config.toml
train_examples = 72500
optimizer = "normuon"
muon_scale = "original"
batch_size = 128
warmup_steps = 220
Rows from block 11 of a small segmentation model, named by matrix and row number. Rows with one number belong to one channel. Each number is 128 + 32 x the weight over its row's rms, rounded and kept within 0 to 255. All counts start at 0. Numbers have three digits each. After the name is the row's rms in percent of the matrix's.
After each channel's rows are labels from the 100 images, of 14976, where the channel reaches its highest value: "responds to" is what is common among them. Only what is clearly more common there than usual is listed. The data: rendered rooms with furniture. In brackets: how many of the 100, against the usual share in percent.
# convs0: first 3x3 conv (model.decb.0.1.convs.0.weight, 96x96x3x3, each kernel summed), inputs 0-95
# convs1: second 3x3 conv (model.decb.0.1.convs.1.weight, 96x96x3x3, transposed, each kernel summed), outputs 0-95

convs0.46 103:182194160126142152122140117106082184137147140075186096165091126155165125092143156106056137148175181118131144141164132143154118092172115111094084111169106054107129100119145165071106149107162076095072103151209167105112119131119126127149123089128129083115129158133120210117140146144122141104
convs1.46 094:105101100119151053156113087170133103139103116118125171096077103106101181112140061094162219108199180134079151154127118137106090097107112163123131120115130096117100142113133101135124101080177120168111080074141125128100115091103172111179143167101103105107122131080096086090060100127158125150
responds to: flower (100 vs 15.4); largest object: flower (63 vs 4.8)

convs0.1 082:098136164103108119140120131136132112134140106128180162142040172111111073096137143129103067099159118151112102153094086124107104163171102089113144071080102127164066106092129097093105161152094114078127142125114122113079151132150151120045130050074180071080077153139124173121125101139120130106
convs1.1 097:125138136125161120108158103105100199167125087091154126144105059161137101089118090067107193058073117123100131097092161170164120072139156103140167111118108121103134124132121124150103157115116115157164149215127078086150144131119147203163158184149107086136147145128109092109158106119085177163
responds to: flower (100 vs 15.4); largest object: flower (53 vs 4.8)

convs0.10 090:160155088129110127110132137069070098118113107115109121160117152191091121128178124139145107121119115118065135073127126173195108162144167067102129134077144158092166138116164095089148132108106078072120147100224119156131165094092096130095091117183112101119182088123104141102166130078102136086
convs1.10 095:081117073092157098123131102116166158135145094108154099058124174091044126130090124143102172092069114126104128150162126095109128106134122152144124089129096115139078162145083086124086091052154109100077155137086076132099107079140142084138184137069146120098122127085063090127107133159154120146
responds to: door (97 vs 40.3); window (96 vs 59.7)

convs0.60 118:105158094103118120110142160114132134107097166090156129139148122107136130112162148122078090100121116123127091073126090134072070148114120083059115100124142068129105078118100114120108079113160126138142059196087113158092077097159134145139035089105151114087114147114107212082116141143182087131
convs1.60 106:125105148146156087116096075187142145179079121125078147149076112125151093111191095146149186140149168132109119163112083117129130152112139162067204151087133112142106118105144100114110178088147151144165087124134137186088148103083188199188134171094123131200148111111147105140138099135136118153
responds to: robot (61 vs 15.3); flower (50 vs 15.4); largest object: robot (43 vs 7.7); largest object: flower (28 vs 4.8)

convs0.78 093:141124121112078101090109087132134108100124068085098097078100152109079143136113054094104105096110088146130117126137099058112125085161118091091120103095107171131092149103113111180099131143076088118162177137139076079091169107112090115128075092158097178099098157102118084080090082134115124069
convs1.78 074:070186102102123202123118161165143086148175155115083104116131104147125132152165159089133118134148185130174144111152158082161136135154158121175149088123124105108165138125115134186138165134162065110137139113105186121165174093145141147167085150094179141152206155164132144155113092088207144166
responds to: barrel (95 vs 15.2); largest object: barrel (91 vs 9.6)

convs0.80 094:118057140138111123121085150118145106071135109095084109109116165055144145149178122097131147131108156139059155087112136125086152103176122052106110050115122063093131100152096153088101096139121175171170088133107089126078112131138096075168091159147088137156129148159140133113065134095101109098
convs1.80 095:091134095098160138087074127154141127144118129134112103126179170105123149110082117072141091108125167120101126128175126084117108108186144162135113167117151108107110139113063108186067133088174087060170080117104150114104095139119151081173121086067105190165125168112145194153094173083107140115
responds to: dog (100 vs 15); largest object: dog (75 vs 5.7)

convs0.75 100:095170125109154143124169116069161120083171110065163129083054173066119130051112125093082075103124121089129095135125119137142118204111112096099113122161123133167159157099150120099115127148083095151123145170115154132195118051099084151076080116133135089104114164135113138103098135167120121142
convs1.75 099:133177185209119137136079125177158095209088102188078160065112072139097145108144102166155141102135093067087100186086099124178169148109148140095144113132158093170144132131108120120122161106150130127128166135167142117122155104103125129149112119104127130134153077177120053119110070127142139106
responds to: barrel (100 vs 15.2); largest object: barrel (98 vs 9.6)

convs0.45 153:126141099140074159160087093131083113105091140108095119081093133116118122096067054097080083148106101097099115135126107129097137125121116110158099121096163032117120163074181116086115120085121120105141153105117066156098097135110135127072153120096094141117094095096102098107130098073146110223
convs1.45 122:140101139123207160120141113142149139198130091192089108073113146151164157144089211088131187156142118160135129157180061151148144110132113138179100145137158124135105105126136090159131206102083137110099140170141143132118096132137181098121111165090085123125098106123082164131098162210142123142
responds to: door (95 vs 40.3); count: zero (55 vs 19.7)

convs0.88 100:151110148144107128084085112135121123104197093062165121163205117093114109140106084083125108134142100109146082177076148116129118117131095090123081098141068125162130112110100135093120069146134086109116139142098143116108136157112050142115136027088118082147128087139090167110123131148161199097
convs1.88 112:125101090115125095243109103114173130169113160064131139122077112092108137136119059038090120129140147130131160168112084104123148130102100139076165142143103138109109030135134102116187072096160123121122112139118144135115066120114090120097177183172138112134120118115108107132146151109155146138
responds to: door (82 vs 40.3); umbrella (34 vs 15.4)

convs0.48 100:109141118105102116093150088083091120113119108156125118123124152096107088107104104070137072167110109090092118189109102065170121125112151028096119100133110124146152118151094191090071114133133101143153105148163112143187136073099129106147087152153098141091124090184094115089102137061101173075
convs1.48 080:096167134127118103166122101139098137139074132121111062132150153122116107086084086123098130127053139108079110193105103041098104134091120140061155162095147158147135146151141121150115174122147136081174132096125162129070074120091088171087113099098156191167143102164079131135113173175140107120
responds to: sofa (87 vs 15.2); largest object: sofa (80 vs 8.8)

convs0.79 097:133071118098161148145128112125099136093090146158122141069192165136143104165087174138151137085096113104137081131130076081180131098115114076117142203056105149115082134120121107106132125119111079093135093070148109086096105129140120174140101128110169163064179052115112101112147102143083165106
convs1.79 100:108139088127142098113114127121154121190108120111122090072070066099093100117139099158122167069096094135123153087092148112135147151105147176152161090161117149128057086146121116188134139138118094205078103087134112155090147072114125042089125158124108093127145137078143104117102091110096121191
responds to: barrel (100 vs 15.2); largest object: barrel (96 vs 9.6)

convs0.21 095:123126140133139155153096118057148150109117150126151073156113172228146082166090197145111132117138148139111148243122161115127170105114117104127164136096158089186085132115157125112116116120127109125099149113101094104099166101136111110113224116104153188138105102133143075168138117126132081131
convs1.21 088:104120150140113117124085103098164173136106080083045136100125158110070124104127091085172097103138135104114142085097068091162156133133107160125125144122068102073108085143117107120137150117105117142123128100136110166126107114133057138104050127165094072037101121121101114041160108126112114143
responds to: barrel (100 vs 15.2); largest object: barrel (98 vs 9.6)

convs0.20 097:118130114117114137137092210104124096056124075110143104147138124102131101108170178153110147094081133164132118115124209135109137097069137071107110074106141119128175171051155144093130097107102145113094159083044119114089106086158148133162106091115086133123121131077112148097130146137151141057
convs1.20 096:126069172196118121119089217098094105120169132166128145131112149113143164186119084128190105093176146129171143130140143196070102125156149149105175137111156080173102155185116122139086139139110111129129118136123092135128107141151154085115205156118166138111128094157146150164123140131181069184
responds to: dog (100 vs 15); largest object: dog (83 vs 5.7)

convs0.9 086:104127151161101133114186148138091092078119109136103133085098164131144126114106128142131123211096101101099164097081131150082132107158088066104108128110123112147115196054127152056135095143146190134135138081075094116099163126194136156111117134069141103151089123124086064091113189111129116120
convs1.9 087:172113116119172114129139107112115158167116128096110104174149075110062115116065119157139096138076158130139185061117094071162109133180150128134127114085107120185181093129150117123116153092073115132199100141079096184117124145134112168080153098083113201117149129148130112134107187115090097091
responds to: barrel (59 vs 15.2); largest object: barrel (55 vs 9.6); robot (49 vs 15.3); largest object: robot (42 vs 7.7)

convs0.16 094:080094105095123188124134098099061122072122120128122109157102142171108099096096141134162101115130108121064121075142117103137162093061096094186132152093141176112088082092136095142057114070116134059144114042123112163127122126105136063115137118167141169115118114137123098137157064133115140104
convs1.16 100:129147115148187080151120106115137135164088079134150098098098090112081151120169076130115189106129099112117137101135090097144114122110101169110140105108127148117084094143163136153103190093063145156058121104112117120119105056105123124181124206074107083071134118069057106112107141135123121178
responds to: door (96 vs 40.3); count: zero (40 vs 19.7)

convs0.87 105:126110144105149125145116124104093129143069139128160143103117125162127129092094136180133125067104140125107121075165103125173174148160152091179152193155172148139108058093118122105125157057130107074092096108142113092086145144184178076078110108150130165107131096138169092228130081101114122146
convs1.87 111:125131091154094095142089117144132148140065162095086107130109091111123129118094103115087120091085135091103152127093103138102111105125066155112169079151117178145080037154092129119146115089093115175066075098120102118097107065073116123115127180048136097155085099111101105072137104112109153128
responds to: door (100 vs 40.3)

convs0.59 107:094133141146184112169102158145141086124156101109103125104182133159087128153127194114098106111053087107131097057125096100121085116151139107125125141118129161128100133171081145141162098128255106141160114168096131073119096129090088123170115127077137106143087159170140113104128109118078144110
convs1.59 096:137144084103084148095137088074091153128067107133125090146182107165148120073093075110149143102157122098099115055073099102145170148131072172171063116195114171108116088148091119170119108122096123116075171104068141144157122130125132093121121124127055164106129115155112107155107134143106139181
responds to: sofa (72 vs 15.2); largest object: sofa (56 vs 8.8); dog (36 vs 15)

convs0.92 091:137088129125103145098145171100124132068152096103099105153077138161127151096161131123156138097126143106066145095114149134151127124069149095079092104191084134187130161135124188031098097137130114139114123144123159140075139116116083125127130115125118089176095060103126089093128205154191112074
convs1.92 092:116134127138071058113092095097131155203089097111097168124142198166153141077146136084147159097089136126120142137153122149109092150070142161131104172128117135169155131174151057147152112068142140135152080055145130169118120125129106153154145138135121105176088103176137077144194126113170102170
responds to: robot (82 vs 15.3); largest object: robot (73 vs 7.7); barrel (36 vs 15.2)

convs0.18 096:142110163121106111150103104119078117186165127136104156135103110077171188137128143058102111093079125086100116123137093108176182156116135126131122082095162111077121080180107116114106122134169108140158120128077134105144124102131181086101178192089079107084103083179112077128112093090130061096
convs1.18 094:086150141145152152145072082155134205096091103145107122115158165103133115131089083066155107103140153111122123079041107107125137105103098142100143158154132161079133136073101130114177069081095135105082106112134160131092121118112195115131087135106128227100153133096106088108106159140126081152
responds to: sofa (98 vs 15.2); largest object: sofa (89 vs 8.8)

convs0.15 092:066113154151141109195079118082085107105120112115137109137128112119088062106113138112154122078134134108111086084094080196157108170122107083148172118080082147152077073124080122123158076121193117114131124128063162166137148130094115099113149114102133132104070107130153112077145134074127069097
convs1.15 092:139166165093127155130101039132150131171136084128140101123143075188114146114115050103102104090076153128081121090086115063127183089129079143121149164114090134111054089146157153163101107113162153095081151136117126149098154130104115123161172100092110185098171127113087088143117155161143159131
responds to: sofa (59 vs 15.2); largest object: sofa (50 vs 8.8); barrel (46 vs 15.2); largest object: barrel (38 vs 9.6)

convs0.11 100:168137102119108125058131096107111155134091085106099148148090096138086126122099097070135086084144119113115137061094131127166075126126078100109109139113105087159112105101071164082110115177114085076111115198151121141091116134091111157059077085081105075155149079075085120110133154116132102151
convs1.11 099:130108113122136142165119136143133130158112091141174154156122105146122130096159132120134228126075189171093152132155146136100103156129177117189139107112154123143167103107090112132111128077170180130157152122094138239105146091115177166176154165076108103193105140087099125193127132136146084135
responds to: robot (100 vs 15.3); largest object: robot (90 vs 7.7)

convs0.23 120:178088124121114141140108168105105144101099111135098111111126087124151114173139155125204156017100137193078157113161117146128094069101170094091131138141081145092092123106114092107143097099096153110095099118188093120184108193176140103098126131112106135104120153100125199137114113155127108076
convs1.23 115:159172102088153148102122124181085100146115132179121134076104156141118132112132145071132114089083117200048116170136114059088104127075126190143124103139137092107116154079105126161126091081121149123093088052092111083128127107110161129116125136126086107134133160065125152195105127102139163179
responds to: trophy (99 vs 15.2); largest object: trophy (77 vs 6.9)

convs0.58 087:138161163102146095139103152103078114093151092126124124157117156112137115080117155144060111144147113105043107045129103148105135138127154095094131096104101126113149083161081146170148095141148146131170145132068162203076173110149107052141090155093146157078124100180131079107087110097113135095
convs1.58 091:116137082101119163096102087092166145173099134149135129093165125094082150099103053081115118142110173063123143015143115144163100156123129122116148173129115161109166133150109117172150099081134086112147138083129103085175117085073157095170112104072089146138128113127143089094129139104127123199
responds to: sofa (92 vs 15.2); largest object: sofa (86 vs 8.8)

convs0.85 102:159124108128109124078142119113150158137126130078126126118153155056104095138120137120117110150120140179168114108082177106126133112125092126099131131127159084176157146163100113106123048111111136092107109129170084004104129142120035147119100075124112110118074151099145161140097129091177201129
convs1.85 106:098092119083110118234115104116152047194144168136165138087100111089130089165153106077090158142174106106090163143149099119090137131117122150137136092179138123130123124100107121126153125157132128156170117137147173134167088101146070115085149139185109110130101128163075114133158151113144231131
responds to: flower (61 vs 15.4); largest object: flower (31 vs 4.8)

convs0.70 089:111105088124082158103162165100091163091087178194145106112087109136150102113089124178135144157115122064080136171159151134104120049099144110090145120124084101110169128103106150086138136100157129105089120137138107128167169111157098087147086124181114135099156077083151158064078155119050105127
convs1.70 087:149125091082168097128101092071158122161147143096059091110084086102097138115114082114099097141117110103086106132128137120169121104131045185114101102066110166132100102157148102163099120081111115145138162090123083092102115067111151100155164076077104114168134116135150138106202121177130068115
responds to: barrel (83 vs 15.2); largest object: barrel (77 vs 9.6)

convs0.90 088:091108087092119094062102105066042121126133084127129114123053165085149164127067146132119140103117122093090152126143114154096046103110154116082134110138094144135057141091111160100124142162117093131101163107104128123137136112061079111156095123131131108082110090104131077129107133141214126111
convs1.90 098:145179144160145125161059137104179106224086136187112149125145104091106124156155086085157141134060111108159080110149164113133134137100122161117176158138155129118136083131114094170163130120123083157090150071129146112116166111109138122138067189099149124158149135183052101116117063145111148131
responds to: barrel (100 vs 15.2); largest object: barrel (98 vs 9.6)

convs0.28 116:158055098163114102119121121132165117153141114116107135146072083136140129196158149107150092110083103085141087129072118195105159199163130134093091103151143115180094125146116103077122144124109159143122107085084106131052127152086142118119142105090123104165089045094107120095098189145153088148
convs1.28 093:075110173178153140146176126154074133118131115130108150201150165111095079160077129153094185110065131065136163144086119118131143180120090124105084148113115138123130110120061111155099164071105097114134117158102121180097145135178105164148141179086096094105119059119145155133123200124138151107
responds to: robot (94 vs 15.3); largest object: robot (84 vs 7.7)